Rows from block 4 of a small multi-label audio tagger, named by matrix and row number. Rows with one number belong to one neuron. Each number is 128 + 32 x the weight over its row's rms, rounded and kept within 0 to 255. All counts start at 0. After the name is the row's rms in percent of the matrix's.
After each neuron's rows are labels from the 100 clips, of 14976, where the neuron reaches its highest value: "top examples" is what is common among them. Only what is clearly more common there than usual is listed. The data: single English command words and digits, spoken by a formant synthesiser in many voices.
# fc1: MLP up (model.blocks.4.mlp.fc1.weight, 768x192), inputs 0-63
# fc2: MLP down (model.blocks.4.mlp.fc2.weight, 192x768, transposed), outputs 0-63

fc1.455 077 [144  93 159  79  82 164 182  92 129  59 168 101 131 108 182 131  49 152  96 147 133 116 143  97  66  82 124 129 183 156 102  57 133  55  87 177  92 159 110 124 158 120 129 153  97 144 115 105 177  96 115 110  39 147 160 106 141  81 102 169 146 158 120  78]
fc2.455 073 [136 140 110 123 140 105  90 112 163 136 108  87 174 124 198  90 130 116 151 147 120 132 114 178 162 108 117 128 128 120 137 129 159 117 154  91  64  78 118 181 163  98 126  94 137  90 153 110 216  82 164 106 106 131 142 133 167  59 128 106  77 115 130 112]
top examples: /s/; /t/; /ɑ/; word: stop

fc1.267 106 [232 157 166  54 118 152 144 111 137 146 148 109  93 108 118 147  73 139 113 145 130 185 178  92 124 145 154 157 120  54 135 116 175 133 147 152 150 135 115 133 131 139 127 114 137  98 157 142 121  88 123  98  87 125  45 105 149 157 100 167 160 127 193  81]
fc2.267 101 [119 141 159 115  86 160 113 131 139 138  96 142 127 146 124 114 122  93 178 141 164 151 153 156 103 108 104 154 127  73 164  71  90  94 119  93 124 109 128 149 137 120 127 153 109 140 139 105  54 106 128 195  60 218 153 143 172 120  91 190 101 112 128 108]
top examples: /s/; mains hum; quiet level; /ɛ/

fc1.119 071 [168 157 117  84  73  89 148  94 101 129 120 130 151 143  99 154 124 143 101 116 119 148 102 159 110  95 162  80  96 122  81  88 142 149 175 108  98 179 136 136 113 167 120 178 161  90  78  97 124 148 123 110 123 178  74 140 106 146 130 118 190 143 141  77]
fc2.119 073 [ 74 150 102 211 119 170 121 164 118  90 105 182 139 120 156 142 143  87 142 103 137 124 107 135 131 116 122 140 113 102 207 106 124 139  99 184 120  96 156 133 104 122 164  95 155  91 146 100 140 115 132 127 123  53 160 134  96  92 153 124 152 117 127 126]
top examples: clipping; pink noise; muffled (low-pass)

fc1.416 086 [160  77 159 102 141 128 129 125  85 119  66 112  78 111 110 136  89  51 101 116 125 102 101 126 100 137 173 132  90 154 128  82 148  82 134  70 120  80 138 107 162 129 140 137  98 174  81 135 158 200 113  60 133  48 107  49 129  90 126  86 150 115 121 124]
fc2.416 082 [ 73 126 155 167 150  94 177 116 174 134 110  88 146 112 103 145 154 137  74 112  98 108  99  91 126  84 204 179 179 112 140 113 117 162 135  77  77 101  55 145 123 123 134 134 185  96 165 142 132 153 163 134 114  94 108 110 133 149 101  90 213 173 107 137]
top examples: voice: child-like voice; /ɑ/; muffled (low-pass); white noise

fc1.733 097 [111 130  87  55 114 162  96 156 121  95 127 185 181 108 171 120 194 112 108 159 135 101 130  82  50 198 143 203 127 127 136 114  80 121 108 122 107 173 140 149 126 121 134 134 178 169 113 130 126 123 121  48 151  98 156 100 132 160 112 107 178  91 158 139]
fc2.733 097 [ 81 144 121 209 133 116 148 138 197 158 102 170  54 111 154 110 148 134 135 134  92 146 105 165 136 125 107 111 120 112 125 173 119  68  96 106 112 120  90  91 140 149 115 102 191  94 102 116 131 111 204 144 123 145 165  89 150 111 162 100 117 115 132 121]
top examples: /t/; /ɛ/; /s/; /d/

fc1.720 069 [155 165 100 130 170 149 123 164 161 143 135 192 141 139 130 154 153 108 121 107 107 152 137  95 159 126 105 109 161 104  57 123  71 196  82 194 136 138 155 103 170 146 141 131 122 142 188 126  44  43 178  85 140 168  86 117 159 119 100 190 194 159 137 125]
fc2.720 077 [110 116 166 162  86 141 126 133 107 127 104 116  97  83 161 123 138  90 163  41 146 115 204 110 126 117 101 120 133 162 168 160 111 137  74  70 149 132 132 142 109 120 130 144 158  62  91 117 116 125 120 151  85 100 169 123 131 172 153 184  73 171 171 144]
top examples: /t/; voice: child-like voice; /aɪ/; clipping

fc1.172 098 [155 122 146 147 123 133 136  85 152 152 151 143 112 129  52  52 144  89 144 173 128 201  89 136 136 124 132 172  91 132 196 118 176 104 189 142  94  85 156 111 166  83 140 121 153 106 135 133  95 131  98 147  97 148  96 113  77 148 157 121 131 121 128 175]
fc2.172 094 [155 107  98 103 134 124 204 104  78  65 108 134 127 145 125  97 124 146 188  81 123 115 112  94  77 186 137  54 160 191 114 128 123 102  69  95 148 139 112 122 141 128 140 156 132  59 114 147 150 100 180  76 119 143 110 170 123 146 147 147 186 147  95 138]
top examples: voice: child-like voice; clipping; thin (high-pass); /ʌ/

fc1.71 110 [157 134 184 137 125 151 121 112  91  83 117 114 135 100 180 132 109 121 128 164 150 103  81 165 116  86  96 154  88 114  82 143 133  91 147 160 115  67 149 136  81 180 125 111  55  81 103 128 141 116 126 137 145 111 132 141 122 126 128 157 151 130 152 144]
fc2.71 108 [147 109  93  70 109 208 136 159 137 168  78  76 159  99 186 100 158 100 116  79 138 124 113 132 108 103  85 186 141 158 184 106 154 174 163 166 155 149 153 108  97 126 155 127 101 156 134 160  95 125 114 131  69 131  84 141 103 162 106 112 150 139 141  85]
top examples: /tʃ/; word: search; /dʒ/; word: change

fc1.721 131 [141  70  42 148 153 198 115  95 106 114 115 126 156  83 161 131 139 155 107 123  71 119 148 130 105  93 142 109 214 100 165 113 146 115 255  65 121 133 102 171 122 129  89  93 157  76 139 172 154 126 142 155 150 134  75 141 146 118 119 196 112 109 112 122]
fc2.721 119 [100 122  89 144 116  86 120  74  62 126 119  89 131 118 165 140  79 111 116 131 167 209 187 137  83 162 142 189  98 150 105 183 118 113 110 138 135  96 120  95 113 105 112 124  71 176 171 185 103  99 132 114 121 161  75 141 164  70 126  76 133 107 147 132]
top examples: quiet level; mains hum

fc1.147 102 [ 90  96 110  56 130 170 106  71 131 135 151 106  94 108  93 157 119 186 155  30  89 136  74 140 152 162 119  54 133 122 101 160  90  78 104 144 155 160 161  87 156 165  81 123 194 118 129 139 164 137  54 158 142 180  94  91 138 100 137 190 128 163 112 129]
fc2.147 108 [108 124  89 123  96 151 130 154 209 142 109  70 135 159 111  86  87  97 144 124 113 146 142  97 112 135 103 117 176 163 153 126 131  93 138  86 151 114 107 127  52 139 154  97 151 161 115 106 192  65 180  86 148 124  90 123 163 106 113 108 121 170 107 172]
top examples: /ɝ/; quiet level; thin (high-pass); /ɛ/

fc1.531 096 [130 121 124  95 157 141 103 171 129 146 161 148 195 129 152 220 142 116 107 120 106 178  72 152 157 117 139 119  93 182 125 110 119 124 117 201 147 158 173  86 125 163 129 133 161  93 122 152 122 130 119 101 133 132 134 106  91 143 154 142 102 102 121  87]
fc2.531 102 [132 103  90  72 156 154 198 148 118 130 114  90 168 101 114 127  97 160 140 126 117  98 148  84 104  84 128 142 107  90 131 139  98 120  99 120 179 121 139 172 152 143  86 133 136 146  79 136 161 124  98 140 131 141  48  40 107 156 108 136 145 123 137 113]
top examples: voice: child-like voice; /ɝ/; /m/; /aɪ/

fc1.682 100 [139  96 122 145  96  90 123  90 103 134 166 173  67 164  95 124  87  90  63 109 124  64 141  74 103 123 167 129 156 158 165 121  92 144 125  81 119 128 121 162  79 145 190 113 126 144 120 153 172  92 150 105  86 156 115 124 171 116 100 117 158 122 143 185]
fc2.682 103 [ 69 127 158  63  98 105 193  62 119 103  89 136 102 126 174  82 128 153 147 128 172 219 104 104 137 117 112 109 111 158 151 171 163 143 103 141 168 148  74  95 173 132 136 148 132  97 147 123 121 102  76  98 116 143 135 100  97 185 124  46 143  57 110 137]
top examples: /t/; /s/; /ɛ/; rumble

fc1.92 091 [129 150  76 146 150 101 143 140 100 168 152 118 133 118  82 118 191 148  74 150 126 109 159 118 130 118 152 123  81 158 170 105 149 107 115 121 164 117 114 109 211 102 169 135 150 167 114  80 146 113 127 139 130 122 125 136 138  85  38 116 123 154  88 126]
fc2.92 086 [114 118 150  74 154 101 121 153 130 126 152  86 171 148 121  85 126  87 163  88 112 156 186 121 126  81 104 119 136 132  85 138 123 130 138 174 133 107 170 135  71  47  99 126  94  87 123  63  28 104 142 138 154 122 128 117 169 111 161 104 127 157 181 141]
top examples: clipping; /t/; /ɹ/; /aɪ/

fc1.131 095 [176  45 151 134 169 136  93  99 113 192 167  49  89 112 140  88 171 175 182 137  99 136 146 136 175 135 142 121 130  93 131 118 135 158 118  96 121  74  82 167 108 116 108  50 101 147  88 135 124 143 119 203 114 131 101 170 145 110 130 123  42 159 124 113]
fc2.131 089 [142 127 149 134  77 182 121 123 175  56  39 144 162 149 129 120 190 158 131 153 150 137 109  25 113 142 181 114 182 127 150 123 136 118 119 131 111 154 188 101  92 143 136 150 152 110 141 119  85 151 112 111 193 118 165 160  81  94 156 127  99  77  76 144]
top examples: /s/; /k/; word: next; word: six

fc1.329 130 [198 136 110 165 152  85 142  99 133 140 124  99 107 109 214 162 160 127  65 144  80 145 137 124 101 161 123 161 155  97 104  96 201 149 171 149 108 153  83 121 139 122 174 119  88 114 151  98 156 156 110 121 102 136  92 150 111 173 110 139  98 141 117 151]
fc2.329 127 [144  83 165 154 100 141 119 130 112 187  74 160 122 151 151 134 123 101 106 100 112 122 148 158 108 118 134  88 165 151  89 115 151 154  99 141 154 101 135 122 117 117 119 108 118 127 159 142  74 146 131 127 131 125 115 140 198  49  83 163 123 115 134 120]
top examples: /tʃ/; /s/; word: search; clipping

fc1.257 113 [114  93 110 131 107 151 160 149 165 202 138 187 145 100 142 137 133 140 111  78 178 194 124  77 124 124 182  99  68 131 101 149 122 107 144 118 143  63 130  96  96 128 196 153  95 103 178 107 123 137 127 171 161 156 123 158 140 167 178 139 154 176 119 129]
fc2.257 125 [102 180 127 118 113 126 118 172 149 140 101  94 101 114 121 130 115 134  68 121 146  96  90 172 104 129  66 106 140 150  78 147 106 144 152 126 180 152 166 113 138 109 159 127 110 110 119 112 133  91 135  82 119  95 169 110  85 136 104 102 105 124 137  41]
top examples: voice: child-like voice; /ɑ/; rumble; /m/

fc1.516 092 [132  89 134 153 147 105 137 131 146 140 138 126  88 186 120 124 171  96  85 150 146 113 110  92  89 139 148 128 210  98 124  59 137  86 107 143 108 157 128 158 153 130 123 118  96 133 172 155 100  60 194 130 146 178 109  85 100 196 131 136  91 168 102 103]
fc2.516 083 [103 182 166 113  98 129 128 133 106 134 158 107 171 147 119  81 146 149  85 132  67  87 145 111 148 109 150 144  97 153 165 182 161 132 111  91 130  97 116 108 135 102 114 106 115  66 153  92 108 180 118 136  89 165  29 164 140 130 133  89 121 134 140 166]
top examples: reverberation; voice: child-like voice; /ɛ/; /s/

fc1.252 101 [131 134  81 186 130  58  90 109 131  81 155  98  89 100 161 110 142 165  94 107 101  78 142 116 175  88 156 155 125 118 153 144  85 139 119 129  48 116  87 131 157 182 171 184 153 208 141 113 123 163  87 105  88  96 105 115 127 119 131 110 145 123 126 136]
fc2.252 109 [ 98 126 125 128 152 208 110 145  62 105  70 125 158  98 152 141 143 102 155 109 126 128 142 132  83  97  81 101 112  68 138 147 124 110 111 136 134 185 166  95 153 135 135 137  69 149 124 180 127 161 146 136 100 162 167 108  85 114 132 216 202 129 104 136]
top examples: quiet level; thin (high-pass); /æ/

fc1.483 123 [110 108 115 124 145 176 162 129 185 123 114 101 159 119 125 104  75 166 132 108 140 146  64 210 181 106 120 158 120 125 147 153 135 119 135  92 118  98 126 126  86 119 119 147 147 155 156 112 100 152 121 168 122 130 120 110 149 147 152 162 172 188 129 141]
fc2.483 122 [ 79 146 171  77  83  77 127 135 144 122  75 138 114  92 136 136 160 147 145 114 149  96 152 128 107 167 157 128 120 159  78 134 146 155 143 143 183 145 150 201 166 189  65 171  98 102  98 119 155 100 193  94 134 145 158 108 119 125 106  99 130  95  68 123]
top examples: reverberation; /p/; /ɑ/; /t/

fc1.424 117 [174 147 118 177 137 125 128 117 118 118 133  92 140 178 149  77 146 152 189 146  72 139 183 131 147 111  98 191  92 114 134 113 205 135 131 131  98 132 122 121 179  80 139  93 115 135 103  87  90 156  83 111 110  81 177 152 162 162 132 124 139 140 120 131]
fc2.424 109 [157 184 145  95 148 158  63 103 133 125 137 220 139  98  98 156 109 165 115 152 139  93 121 190 109 156 167 156 116 118 157 117 151 128 110  78 131 147 158 134 117  94 138 166 173 118 130 108  98  55 171 136 128 133 114 128 141 112  79 152 125 109  96 140]
top examples: /t/; rumble; /u/

fc1.552 102 [136 173 125 111 149 126 150 110 126  66 111 195 151 140 128 154 167 128 138 106 107 105 102 153 124 174 135  67 127 163 143 128 113 124 104 194 133  94 105 142 224 154 106 128 195 167 156 177  95  95 147 108 130 140  77  54 146 126 183 118 125 101 121 178]
fc2.552 106 [147 180 137  68 149 137 135 158  96 112 156 129 153 134  90 157 164 123 125  93 130  83 125  93 152 182 180 108 107 124  86 135 122 111 128  89  89 134  65 130  81  93 186 117 171 149  88 151 171  89  98 133 153 102 142 113 163 135 114  72 137 182 158 106]
top examples: /t/; /ɑ/; word: timer; word: start

fc1.36 093 [ 75 112 146 174 156 135 155  89 168 139 148 170 124 174 122 141  72 160  94 118  84 130  76 143 105 134 101 163  94 168 197 105 127 162 121 155 126 181  65  90 127 173 143 143 114 124 153 148 113 157 136 125 148 153  99 134  90 116 105 142 185 184 119  59]
fc2.36 090 [105 125 152 151 133 107 148 165 171 150 103 109  84 146 124 165 110 100  73 132 137 153 140 117 138 167 144 154 143 128 130 143 144  98 110 145 158 142 111  89 109 132 109 151 160  99 103 124 104 119 118 139 163 128  12 110 162 110 151 169 120  72 129 193]
top examples: quiet level; /p/; thin (high-pass); word: open

fc1.54 111 [124  53 164 193 142  91 133 150  85 135 185 119 110 171 126 126 131  79  99 129 134 136  71 118 131  69  82 102 102 175 119 168  97 143 139 118 168 116 174 131 117 134 110 110  86 131 136 121 168 166 161 103 137 106 102 195 108 124 115 105  92  87 135 123]
fc2.54 108 [127 118 139  98 133 132 141 168 120 143 113 107 175 124 163 134 135 142 100  82  76 210 124 133 134 159 108 148 128 129 114 122 177 146 121 150 137 119  79 164 191 123 149 152  50 112 161 173  84 101 123 192 154 130 119  99 131 119 128 140 136 139 153 134]
top examples: /k/; voice: child-like voice; pink noise; /s/

fc1.471 059 [157  71 154 114 170 169 120 134  68 126 171 106 146 131 153 115 127 191 152 119 116 150 115  99 106 143  86 160 161 114 148 129 174 153 146 109 118 154 146 129 107 107 135 102 132 168 119  91  84 118 159 138 176  77 116 167  98 163 126 120 123 165  80 131]
fc2.471 059 [112 128 132 140  18 134 153 157 158  84  92 107 113  94 143 141  91 188 141  97  65 156 130 100  98 156  99 161 171 176 105  76 156 114 141 135 107 133  92 112  81 150  79 177 134 103 145 132 150  99 150 134 175 159 106 154 114 103 148 149  97  88  75 118]
top examples: /s/; /t/; /ɑ/; word: stop

fc1.278 123 [ 81 106 101 120 157 120 175 105 133 117 123 113 112 148 101 116 138 156  73 136 138 144 107 158 135 145 112  96 139 110 107 157 158 136 149 153 135 144 170 110 149 182 139 154  80 155 150 122 156  90 115 184 177 132  40 122 120 123 161 136 105 109 118 149]
fc2.278 120 [177 146 201 151 102 140  89 108 121 140  95  99  87 143 135 128 103 114 166 121 153 144 129  93  83 135  83 196 138 134 135 130 160 138 120 172 167 119 134 168 118 108 147 142 137 123 176 119 102 143 139 162 162 140  92 175 141 128 126 102 156 101 143 113]
top examples: /k/; /ɪ/; /z/; /j/

fc1.383 068 [134  91 147 106 125 109 148 105  85  92 137 124 131  85 110 120 122 129 110 118 134 116  89 126 129 196 117 200 156 165 156 132 114  98 146 120 146 100 142 153  86 173 142 166 101 169  99 176 166 158 149 134  88  17  76 177 198 178 123  99  61 108 151 164]
fc2.383 056 [ 88 135 108 117 106 129 115 169 144 120  81 147 156 140  65  54 119 148 148 100  94 163 149 138  83  79 160 149  63 114 102 116 133 118  95  51 135 108 128 160 182 147  70 117 135 166 115 140 135 160 136  86 105 118 199  69 145 122  62 103 150  94  60  85]
top examples: voice: child-like voice; /ɑ/; /ɔ/

fc1.132 086 [126  85  58  40 160 141 116 138 185 125 120 162  92 104 172 125 108 142 115 156 102 122 136  84 101 154 152 134 118 119  85 186 112 117 164 133 124 192 138 128 164  92 103 160 173 107 109 140  83  79 124 126 136 139 180 119 179 139  73 142 142 131 117 143]
fc2.132 095 [118 207  98 110 154 134  79 140 122 149 147  85 127 126 157 127 127 135 116 124 142 157 156 103 153 116 165 172 133 141 131 158 101 116  89 101 158 136 141  59 135 178  74 130 151 134  89  65 111 158 158 111 145 158 102 115 112 145 138 146 100 165 155 112]
top examples: /s/; voice: high voice; /n/; /ə/

fc1.47 109 [130 121 122 128  86  88 209 117 150 149 184 141 123 158 159  86  48 146 102 111 128 136 109 128  83 100 102 153  80 106  90 130 133  95 149 142 128 123 138 145 172 117  96 106  48 117 113 141 165 167 114 153 150 102  38 141 142 156 158 128  57 149  88 131]
fc2.47 116 [115  84 136  84 170 165 154 138 138 133  89  81 199 163 158 139 137 106 112 113 127 128 138 101 165 128 126 141 116 122  99 105 189 142 140 146 136 133 165 154 149 142  92 130 107  81 122  95  89 158  97 160 131 178 123 166 132 114 134 159 146 130  79 121]
top examples: /k/; /l/; quiet level; /z/

fc1.394 073 [168 113 133  95 177 122 158 106 153 110 184 130 124 225 185 136 120 115 170  48 123  96  89 155 139 138  77 118 113 141 133 137 184 125 163 155 104 135  85  58 151 149 193 148 108 119  78 172 102 125 138 134 112 168 105  75 180 134 176 165 106  90  85 117]
fc2.394 072 [ 75 119 119 176 141 127 134 133 179 138 128  70 148  71 168 119 152 122  39 132 208 109 127 130  72  98 180 133 110  74 145 113 124 120 117 190 119 148 129 171 131  92 125 122 132 162 129  94 128  89 170  68 108 120 171 116 126 118 119 114  85 156 139 160]
top examples: quiet level; /p/; /ɔ/; /z/

fc1.377 123 [ 88  74  92 131 141 129 150 136 125 143 108 138 102 118 146  92 121 130 142 114 153 114 165  71 123 145 207 136 130 139 148 111 125 168 172  87 165 158 121 183  70 154  83  61 110 136 169 129  55 159 117 142 119 155 110 104  76 159 157 184 148 173  91 119]
fc2.377 133 [ 88  68 116 181 118  94 156  81 124  90 137 124 168 144 128 123  95 129 110 116 172 116 151  79 138 131  85 100  83 143 140 176 139 126 129 108 153  77 134  89 121 149  78 148 153  91 129 148  86 112  58 131 156 119 140 140 121 125 156 145  68  96 108 110]
top examples: quiet level; voice: high voice; /ɝ/

fc1.133 072 [104 103  86  91  98 117 116 118 122 136 135 146 135 148 190  95 129 145  81 142 104 117 100  73 103  99 110 118 106 145 122 196 154 107  97 146 107 125 180  80 141 149 135 177 134 141  85  84  89  97  80 139 119 100 161 150 119 157 131  55 125 107 118 125]
fc2.133 072 [141 127  78  89 100 154 119 161 225 183 135 123  59 129 149  90  93 192 136 112  44 127  99  75 143 109 172 167 154 165 150 180 130  93 135 128 137  95  92 122  81 158 132 190 131 121  70  95 145 168  89 199 181 110 158 174  78  91 138 126 105 126 147 130]
top examples: clipping; thin (high-pass)

fc1.211 074 [113 134 120 131 100 128  95 122  79 139 123 109 139 134 118 110 138 148 111 130 194 109 125 138 123  81 151 105 142 104 157 128 120  99  86 108 146 154  85 161 134 155  95  60  58  99  65 187 139 109 183  91  99 211 125  97 150  89 134 142 117 137 200 155]
fc2.211 071 [153 128 103 186 146 155  93  92 127 115  87 106 189  76 134 135 162  86 138 122  84 118 148  65 134 121  81 129 116 146 147  91 185 140 167 124  96 137 133 116  98 117 144  65 147 148 161  90  84 153 135 147  68 163 118 117 162 110 112 135 129  78 141 102]
top examples: /tʃ/; /eɪ/; /n/; /dʒ/

fc1.78 130 [115  87 134 128 167 111 138 129 135 164 127 120  98 116 142 103  98 128 172  90 108 133  70 102 128 100 171 180 162 138  87 153 128 103 125 100  96  59 134  74 115 115 169 160 153 145  93 191 119 216  95 158 111 149 114 156 117 135 184  82  79 136 166 103]
fc2.78 122 [103  99  84 186 138 129 121 115 117 158 142 112 151 135  98 186 111 138 124 121  97 112 164 135 121 153 155  63 156 150 124  90 174 125 113 119 117 169  83 156 143 131  76 140 142 131 152  89 130 113 118 114 162 123  94 122 120  99 142 146 118 171 136 142]
top examples: /ɝ/; /ɛ/; /w/; /ð/

fc1.506 098 [163 106 104  80 145  75 141 141 126 148 127 139  93 141 148  90 123 124 124 147 134 170 150  94 140 122 148 130 127 122 129 151 150 206  88 157 112 184 103 179 132 188 170  91  53 162 120 187 101 140 118  91 102 155 146 179 152 142 102 168 154 100  93 168]
fc2.506 103 [114 118 161 181 120 131 108 198 102 135  83 165 196  96 127 190 160 128 166 182 112 163  84  86 172 120 122 133 204  88 100 154 176 114 142 120 153  82  92 125 163  62  97 181 114 185 133 129 125 140 110  80  87 107 154  85 151 100 132 131  69  86 130 129]
top examples: /tʃ/; /ʒ/; word: measure; /dʒ/

fc1.419 087 [ 59 101  72 118 150  81 186 113 135 150 168 136 181 182 114 113 100 115 146 168 166 109 100  58 174  85 122 126  57 103 146 130 139  85 116 141 155  88 121 164  88  87 123 108 169 171 119 103 109 111 110 148  93 143 154 119  83 149  97 124 149 112 141  63]
fc2.419 085 [109 158 138 136 119  81 117 123 124 166 137 130 115 138 128 133 209 101 135 152 163 156 109  62 117 125 146 108 149 158 119  77 116 174 129  90 159  98 171 100 145 176 121  64 100 142 131 131  81 172 157 136 147 127 120 132 126 110 158 148 125 119 125 138]
top examples: /tʃ/; /n/; /dʒ/; /eɪ/

fc1.155 111 [ 98 115 144 158 151  78 164 114 121 144 110 161 151 129 195 141 112  96 133 156 131 192 143 184 115 117 105 121 149  87 105 123  80 174 116 153 150 120 115 134 131 132 124 127 134 124 105 165  83 111 170 122 137 136 101 152 111  99 163 115  81 162 116  96]
fc2.155 114 [105 100  87 183 142  75  76 152 154 180 120 187 139 149 115 136 121 147 120  76 222  84 130  86 149  87 119 118 131 105 102 127 178 138 184  64 108  96 159 137 105 148 120 163 177 160 109 106 166 140  99 189 126 161 174  90 151 141 155 150 115 148 126 148]
top examples: voice: child-like voice; muffled (low-pass); /aɪ/

fc1.567 094 [158 146 119 131 110 126 116 140 131 127 161  86  72 145 153 134 113 101 115 142 128 139 131 133 124 145 126 169 113  60  99 150 123  94 119 151 170 134 129 103 138 172 119 132  94 108 113 102 176 117 190 128 134 121  70 114 143  59 153 114 137 149 169  88]
fc2.567 076 [167 167 145 194  82 135 131  80 166 152 148 163 154 123  86 149 145  80 104  60 154  46 137  87  70 126 113 107 196 210 151 137 111  51 126 121 117 100 158 102 160 157 176 143 139 156 118 120 176 188 140 125 164 139 150 141 132 153 178  97  93 156 164 116]
top examples: /k/; /l/; word: call; word: close

fc1.13 136 [ 96 203 183 124 121 126 124 155 145 174 132  83 145 180  65 124 127 140 154  64 112 102  83 150 128  74 164  98 142  88 109  88 122 157  92 144 121 184  85 100 126 172 145 131 131  73 112 129 165  84 104 144  82 154 174 129 105 139 109 116 144 165  97  69]
fc2.13 153 [ 85 162 173 142 127 105 194 140  96 125  61 182 130 150 116 170 130 131  78 108 139 136 174 112 130  95  83  89  90 197 135 174  88 113  83 134 168 103 135 111 151 116 169 195 142 120  90 197 124 104 130  95 120 118 157 141 111  96 139 108 117 154 145 126]
top examples: clipping; pink noise; /ɔ/; white noise

fc1.526 108 [194 128 108 148 100 148 175  69 130 164 130 107 116 131 139 110 143 116  99 176 138  96 167 145 138 119 124 157 111 157 226 165 177  96 175 116 144 143  70 131 164 111  79 105 125  97 172 101 152 107 110 193  97 163 124  77 142 118 108 184  99 128  60 132]
fc2.526 100 [ 82  78 124 112 111 136 159 151  83 136  97 104 102  85 152 107 105 148 164 122 129 177 179  77 127 118 168 105  88  99 126 156 123 128  84 175 133 135 169 122 100 105 114  87 158 132 159 125 152 131 192 100 104  86  56  95  98 148 161  93 135 101 197 163]
top examples: reverberation; clipping; /ɪ/

fc1.641 086 [224 110 123  90 137 134 147 127 139  95 170 148 144  87 110 104 164 154  61  97 116 130  40  80 113 190  94 120 103 143 152 144 136 175  90 214 138 188 183 111  81 148 151 191 130 124  88 193 112 171 147 123 174 174  83 153 113 131  68  91 106  98  76 139]
fc2.641 084 [192 127 114 143 140 123  95 142  93 170 127 133 198 105 101  94 131  70 160 131  99 161 145 146  67 112 106 125 147  96 170 104 186  93 143 118 147  95 124 167 112 159 175 120  76 126 131 173 130 131  72 155 164  28 137 136 174 131 111 118 124 118 158 182]
top examples: clipping

fc1.274 108 [151 100 135 100 132 124 142 101 132 164 121 129 123 171 130 111 172 148 114 127 125 149 133  87 102 136 114 131 133 106 184 170 110 144 172 138  93 135 139 121 136 133 106  80 138 104 139  89 112 129  74 129 116 142 131 167 111 163 123 164  68 126 174  98]
fc2.274 123 [146 114 116  89 122 116 123 145 112 106 125 142 141 172  96  83 115 131  92  84 177 101 118 123 176 164 149 133  70 143 119 101 170 104  93 186 132 150 132  85 141 147 114  98 120 176 162  78  68 176 122 162  85 105 148 119  90  75 105 133 152 103 105  68]
top examples: reverberation; /s/; /k/; /æ/

fc1.288 102 [104 114 119 123 128  99 125 100  78 105 117 134 118  57 123 170  72  92 165  67 190  96 174  62 154 158 120 123 178 145 144  72 103 118 112 167 136  85 125 135 125 121 104 127 140 105 134  77 146 140 179 103 120  96  96 176 143 157 147 166  77 141 124 109]
fc2.288 097 [ 97 170 102 146 129 117 169 151 133 184 117 116 156 140 107 138 123 107 170 153 116 157 145 114 128  83 110 128 185 159  68 164 118  92 163 143  68  62 124 157 107 143 103  86 110 169  83 110  75 101 110  99 113 112 132 133 130 111 145 142 124  86 179 179]
top examples: /tʃ/; /dʒ/; word: change; word: search

fc1.481 121 [160 141  63 139  95 128 116  64 165 104 127 168 113 107 151 156 119 113 112 138 148 142 144 134 136 143 153 150 106 130 115 122 114 111 122 105 115 175 109 151 110  99 117 137 136 107  80 153 121 153 100  74 139 106 152 129 149 106 117  86 203  63 115 121]
fc2.481 117 [169 147 103 189 127  88 147  80 161 137 102 152 126 121 141 150  81 162 144 123 144 127 162 158 142 155 142  92 135  86  98  91 154 112 110  90  58 170 110 140 191 138 138 167 156  59 164 183 149 136 104 107 149  27  47  96  86 124  81  85 116 148 165  86]
top examples: /ɝ/; pink noise

fc1.677 139 [123 177  97 135 133 121  76 103 153 100  97  63 141 111 168 136 134  82 129 163 102 163 184 133 167 100 112 121 160 104 100 122  95  91  86  72 109 166  80 137 153 129  80 105 117 145  85 138 117 111 142  96 129 116 153 117 154 125 118 137 158 118 157 154]
fc2.677 141 [134 102  89 150 103 102  86 123  75 110 123 178 157  95 121 160 141 115 150 116 109 162 141  80 102  87 119 118 161 142 189  70 116 125  82  85 101  92 136 151 178  91 142 171  66 166 165 161 111 117 125 126 132 123 147 125 160 188 110 132 109  62 129 160]
top examples: /t/; voice: deep voice

fc1.244 105 [164  82  48 151 206 110 106 133 116 104 153 128  90 134 128  79 128 104 138  97  83  81 167 168 126 197 104 135 104 121 223  46 139  83 154 150 132 121 133 170 143 136 119 118 113 149 110 127 145 123 130  94  97 147 130 115 117  97 116 154 128 138 174 145]
fc2.244 117 [139 153 104  84 117 140 104  79  67 152 100 144 122  98 201  96 151  93 118 123 105 161 161  64 181 138 106  66 165 187 145  90 111 179  96  95 153 128 138  72 113 106 157 103 130 134 122 121 152 141 131 106 114  86 176 190 121 121  62 111 107 132 161  83]
top examples: /t/; /p/; /i/; /ɪ/

fc1.39 080 [164 107 127 189 141 138 155 101  76 159 132 152 157 123 148 145 135 165 158  87 163 121 113 105 125 139 151 165 153 110 160 170  64  84  84 134 163  75 129  94 106 101  98 139 117  74 148 140 171 120 124 114 149 142  53 113 158 152 130 120 117 141 190 146]
fc2.39 077 [127 103  83 115 108 121 162  71  95 121 107 117 101 118 144 152 166 175 169 105 121 100 124 100 139 147  31 116 115 104  62  87 148 121 205 204  89 116 172 206  65 120 130 109 147  85 109 141  62 127 171 154 143 153 109 107 111 106 157 169 122 100 147  82]
top examples: /tʃ/; /n/; /dʒ/; /eɪ/